A small class-conditioned spectrogram diffusion model, trained from scratch.
Model: norm layernorm, widths [48, 48, 96, 192].
Training: adamw at rate 0.0016, 32100 steps.
Data: trained on struck, bounced, scraped and rolled objects made by modal synthesis, 78125 training examples, 52.6 epochs.
Rows from block 2 of a small class-conditioned spectrogram diffusion model, named by matrix and row number. Rows with one number belong to one channel. Each number is 128 + 24 x the weight over its row's rms, rounded and kept within 0 to 255. All counts start at 0. Numbers have three digits each. After the name is the row's rms in percent of the matrix's.
After each channel's rows are labels from the 100 clips, of 14976 (inputs lightly noised), where the channel reaches its highest value: "strongest on" is what is common among them; "band" is the frequency band that holds the peak. Only what is clearly more common there than usual is listed. The data: struck, bounced, scraped and rolled objects made by modal synthesis. In brackets: how many of the 100.
# convs0: first 3x3 conv (model.enc.2.0.convs.0.weight, 96x96x3x3, each kernel summed), inputs 0-95
# convs1: second 3x3 conv (model.enc.2.0.convs.1.weight, 96x96x3x3, transposed, each kernel summed), outputs 0-95

convs0.2 095:122131144140126126117093137126124148126105136148100143133097096142117049148132092132129133120141146120137097129134134123181121061074130150123180128155149136134107097167119095140148083102135161125089129164144108148120141150128146123079120100126092128143104074148118140118151114152127125107
convs1.2 100:139117121129123110119157142121102104139112152079142140086111154144124075137151101088139099093133098110122097116113119112121085088104146120156097113110104087114130121116127134133125118157128104105095145081097116125135124116079121143101117151136112120095105077081114151137064101122116098099
strongest on: repeated hits (67); round plate (33)
band: 500 to 1000 Hz (36)

convs0.60 069:106154108128117111128085152110124117130132103098078156144135123097094134164116107124084146151070144093133162119122123097138077133125121112133143105112107095088084122131073138111116126148130139144158150154137139110130075135159138109131128111097127136186130106120067136129140132120144166124
convs1.60 114:182105110133156148094097107120107146127109128123115123136176141135120139109136112103123116080105128101116121129131123126116172140138162131210145103098098111132131089184134132115121142154128140142089167097073099132146153144109117131121109124080102145137162076119126123140112114128125112103
strongest on: small (90); steel-like damping (51); material: glass (37)
band: 250 to 500 Hz (94)

convs0.89 111:169148176116114095143159128147162100156137149126135110153094131151150156039157151114162129155094137140150145095120124153157146162170141132121166107147118114110124149108121104146143162136121153123114097086151161151152130126157150111151139131139152122134155158150132164164118136120140129149
convs1.89 072:082132130151099124129093116101131133115109145115137128133100130161135162167138154118124105142178149140127106085093117106126163158082173142118154113138149127129114123124145137132122112155129047123131222150119111147123133121139131113101149152136142146108142130106154180111123153147113137119
strongest on: bouncing (62); string (29)
band: 500 to 1000 Hz (41)

convs0.51 059:190143172156101118132186127173134156162161139141141141149154139170151130171154158131181146167111147154132117138140132140133160136173116158133127162137128143107131124151133114171135128136145126124140152091152142124171137170126141146123139158180162127124145141155134144143157132136139164126
convs1.51 117:120175181110141124140121140140121151139114133168134141132136137115151138120122139188119137151129140126159167133147165166137158150117127140216137133136138128170129137133146157140149150183130128139148142142151122147168149139134163136125182143130144126123159171167156145137152181138136141143
strongest on: hard striker (81); small (62); clipping (43); text has "clipped" (43)
band: 4000 to 8000 Hz (64); 0 to 250 Hz (35)

convs0.41 058:147134132149121156167087150126137098131126146125140150137157166179120115141177147134175132110137168159137122142099129195130107141121157172114116136134110134143140146153107129156141112138149130166103166118148135140157157126082126175163127154176133119124134148135127200132125129131151109121
convs1.41 085:149156159124129152153101146126113122123103119144102135133139131151113158154125127134116132144141161194140113133141138149123155132128125110163135189125091159112105145131072120076133155155100168132174130114133132115124153106117122177151123113117169179059128153159155117132143150138116127148
strongest on: hard striker (80)
band: 4000 to 8000 Hz (81)

convs0.6 062:141122145136145131154165110146126094148159154120146162107126167130143104140164135155153150094126143153144141152098136142145115140132178145088109145136117140166127125157200168141141121124168129155099161115147157141150154098072134119118116167168108122169141134148150162146156131119141110101
convs1.6 081:123135139123138095138163112140125132108151094151151129152127108135117177099115138151119115170119138086168129113142115079143158140144121104152156095146145137125171093139218176161130164154138117162145125172170136137143135165114144109139122139112121107141124147160108116135148152116135156133
strongest on: large (63); string (39); glass-like damping (38)
band: 1000 to 2000 Hz (40)

convs0.23 078:056104108139141103101141135125119155158141126106148096147161083119115136134143160145134119130096093135121127122159146128139125138126122152168112144091175079151141132105107163138096102136122110123155121128092088094133137167126079141108120130132168163115119088117085120114167125091140156133
convs1.23 089:147124150131125125183136160187130142138166095139136095122140193132140115138128146135174119163127112131151117111079085125116156105152145151127090132103152152116136091172108137107101170099119146121131144137121125116147178121110126123158145160151150127155092147150133115171111103153101118124
strongest on: large (80); clamped rod (72)
band: 0 to 250 Hz (94)

convs0.52 121:123151151107142145117171159135127134172156135144155136165148152132169123123150139167165085169156101096138146128157125162123141124144125149157130150155136122129149120138108156125153123145100135123151132123141136133153167145166157114162135172118185153131157173146137148183141156166125166151
convs1.52 115:122140183133139118151130147134134145138134145198144132139144119145142136147141139209128156140153119118129173124126142083127160134129140165200138134132140146148151170128117105159127127186127114176133139157132133119151136137127176162147158105125140141138161136143137135134122156158167124119
strongest on: small (78); steel-like damping (60)
band: 0 to 250 Hz (92)

convs0.69 101:141126121118137126165148147111150117162153161152147062133123110140135049074163149143144150118150133142148153104153089159085130104125139118142095142146132126126125137114128089171092122095126116143120104125147135065148163152140152147124147112112143144154127142138142150143130146165117158151
convs1.69 091:123124152189126133085115095153137136122153128141136124151148161126127099166127075159155136101142153111166140120109091106109171136145131129145154176134132150153168100155105143106150128127141108123108197131148132114120113134102154129113134132128136119140128102158115084110211125139135122124
strongest on: repeated hits (74); size: small (69); rumble (37)
band: 0 to 250 Hz (76)

convs0.32 085:086107098103124134122151099115122142117091101124115148112116163109109133136103119119096116120089107167112113101110124092110095113139104112142108100106124132141131146137108159097138139099103115117134114135096113139137127101168072134157116124116110186114059090101107056088126131116133130137
convs1.32 107:149178168116117116152109111118172155122152129155134109128132134121142124139131193144161108169163128125143137103115149134157173159133165169122150163180154119134120115152145126128124098097131116129114121135151103118179128140107157119106190118127147113129164175125144136121085168130143128114
strongest on: repeated hits (53); mains hum (28)
band: 500 to 1000 Hz (73)

convs0.11 074:119111130140126151079084142116099085085123166100141107128132142128130114127135126145089150146140120111106096161133080129121092116139140117109120130128132173146092119135118118085112134134143118125140130144152119132198112147138132116135130140249123122151137145108113119152113112132124119146
convs1.11 105:121157138133132123182139129128124153136140138145122135144136131113134126139123187172123136189164110149150152148125180135145158172139135139177134137131138121197117130117128146123130122158127117122144137118161165188178132127135144128134170126140131130142154182137121142163140183123152154135
strongest on: mains hum (86)
band: 250 to 500 Hz (76)

convs0.55 128:154141158162127146095142131132157117143144156135125104167157120178151145118146151138150095153158113095174146127164100149173091132147149143134131087107168120105153148113120145144153133144129172141137148156139138154122167136190154142125145129134164127147172148125134155150181130134112107139
convs1.55 084:123118129115152107139141096133108128155147110152132128094110126108116113113151121129135201140153116161167114103116119105131171110078104159167139164132084121150114137127128151100096161202135119130102138149107138144121169112094096113115098154154104111169149118090112142139117109154118151123
strongest on: bouncing (100); clamped rod (45)
band: 250 to 500 Hz (55)

convs0.17 115:116134145136141146164119164117102125105142119126125089137167111127181107145105162138111184148143181136124131134137099154103164103143113119144100137126164116124138116125165102127139117123062116124145123099120152101103147148174138091138128054091134145102122137135122141136104104138087159133
convs1.17 125:118151184132135124152123127126135135130140119172157106114105135133168143129143140224137135180134140139123138148119170136121187163134130140159131157143128152143158129135132130132107137178138131124181131127170128177139127128152164119130170124136124136139180139159140160131135153152129134136
strongest on: hard striker (98); clamped rod (60)
band: 2000 to 4000 Hz (55)

convs0.95 108:121133154117133135162133120135138132161144132153133133128174159088139143083144165095156165145138143099132137168164104100133149135142140151128137147134140128075136140137099114157114147172142138113120017098158154142123101167131167140128150125131119134130131152153139158159134138138130136125
convs1.95 088:114124107164172185100142146129123122130116143160131148132143118169147129151164098141166139133101140167126125185108139109153185129088084141189148104114155110156125140117169123116152149153132132146133107165124121146117156119101140181160117133114114158138156102141110137139096128138114131131
strongest on: scraping (60)
band: 0 to 250 Hz (86)

convs0.64 078:101132107125170173129155165124134108150157124131103118162170129110106120123157129154132074139129096164137156113137082141124127115125109095138119107120172133127127134119137115176121130117107147118103123136119078108185151138122097175115114151141162128079124177099147163173156127129134114129
convs1.64 089:123095107142131144158135166144133145125141127174106127130146144129144137123106170185107139113101100149133168109132172132127168144122149118222147120110146132156096112124120151117127189164133161131120100132122123131145141116113124143135141137123184154104164159138130137153133165131137140167
strongest on: mains hum (83)
band: 250 to 500 Hz (80)

convs0.45 065:154137128112087122141109182185113118159082107117153126095170114142142115181130183151148103094131114111141113109125125164116097116124109109113105147120101126145141125140149161177111106095103130136129146139122130101136163129145113046129126157135159129126143124111130168128137105132130148102
convs1.45 101:132163172125134141161138146117128143125142099133163149138151144132153138105116193185123134162114133143136169137145140134126170131119145100132134114145156127180125119144133178115129114153138153112176131126150154167145116134143146136130168130132135155124160189161137158114124201145123153138
strongest on: mains hum (35)
band: 500 to 1000 Hz (40); 0 to 250 Hz (34)

convs0.34 081:159158161137135175146133168147157107143164138143136121146148148155116100128160155145156117149139119169150123136150115163116137129127160147115125132132155155155111152115155125153063143109161097179127160128143106106128142148094136170123142188136149138153132173128165138167118159142133099130
convs1.34 070:157105076160148103074153094155138078161098112117156140154161125145085134095125111091151164124131152127114096129166097091147137115148099114159103131135109159134153149142099136143126121123114133117132152138147110100082145110138120131164092113098154129124138139151105094152173114145154143119
strongest on: repeated hits (56); membrane (41)
band: 250 to 500 Hz (34)

convs0.84 086:136123140122142125126117136134160119123141136118130116110126156133118199100128112135144115083088119113159099124115130142073114205138135125127137125128122120115102100126114116119144130113140024137119082114142135078122120128085130130187114115127106089153138140134136105131153127102139123116
convs1.84 097:113148127145108166110155113136090147142155145149128124143113144133164113149126142140122128145138140129106119122122121125117157158118141154157093110139143133152144133124131105135094112222120122132128149144132139106158150140137151150131166135167110134147149138127115255157108127135113127120
strongest on: bouncing (68); clamped rod (35)
band: 1000 to 2000 Hz (38); 500 to 1000 Hz (35)

convs0.79 125:135144159163123142132114119131140114164164167122117114140172145162139137109179162118146100168166139107135162131117124182133110127137159084131138124137152142138120111136153132167146134132164155148138161123135126155114172147148138131147126171143157134123121150155139183184183124160150127107
convs1.79 082:116152154141137118145105116118120113137145130167130111123141115164149108134116170190104124204171147106131153156099176128103161127114155078169107146137122123127110129140132112098150138129150139142187143131179162172140135135143150101130147138132115136149136167134129161131143151101152145139
strongest on: small (79); bouncing (66)
band: 4000 to 8000 Hz (53)

convs0.24 094:122102124131119135123109133129128126112140138130130161135149108102102160110131131126117136119130149128110140113119110131202116041095152118129058126137114144131158194113081113120108170054127120142091096127138142147122128135126131143067112147130119133110123137122130116124086113120113126132
convs1.24 104:120125135137097172114168119128109141148157131132131125114135155152159127160115127138136133124121133124100128121131119114122165087124150173142105121129117127131144110112137100142105114158131097104128153113133138146166127125134137148130196141179109138125137114129113255149090117130128134105
strongest on: bouncing (74)
band: 1000 to 2000 Hz (35)

convs0.73 110:163140120137094169154147129142118126144131130114152123153124148151146120095154153077143125069128124118124148131110080119128077132160181157140129115099118133107102123116145119145117138151130119165093106107131142149031145125098130153130126119117129140155180141121146158165118125128099118142
convs1.73 098:102124121100123132109103130076113143097140140178128134149150107156167130162167101110130086127087109113163137105115121122167194162110105092181141130130123133143176127150101104126163132139138096125117127143147125162103089124126136088151145122141132134139120147162140142093159164127125153113
strongest on: scraping (81); membrane (54); clipping (35); text has "clipped" (35)
band: 250 to 500 Hz (39)

convs0.62 105:154144145167123121111146134170120122145116165140156126133175162135165137126180140112154109141171112134125138163142100136125177140142168144133145173127148127117184136135168104170119130144131133121122135127132129155151178148152137179131122128136162151141174161104149155167141124165122108108
convs1.62 116:195143133135127150124119108110118168108130137159112117122212153123152128126121148142116118118146105115126156119096154104134205138125118163178142137113116105146140089186115148131137133143130120150114151103111099139182145129125107132135137137096106136146184113100099131146110127153128123125
strongest on: medium (80); steel-like damping (57)
band: 0 to 250 Hz (80)

convs0.19 068:149130147143120144162103109117120110142134131128129150118126167146140148133173156132150143117129143161133099153116134157120116133140177145074151159141113163140179112159149145157144123133165137153105147143141160161150158127071139168145129190191108122139147153153145179130127137139127119105
convs1.19 092:122125129144131082174123113101124128119112070138142150114133130133115128141113142130105119169122141141198102123161135110133157128153140102138143161124132148100183116128184135117134135168096150166158118150127134141130201147142129162146129141127104105073135162154087125139126151149123127113
strongest on: hard striker (86); repeated hits (45)
band: 1000 to 2000 Hz (32)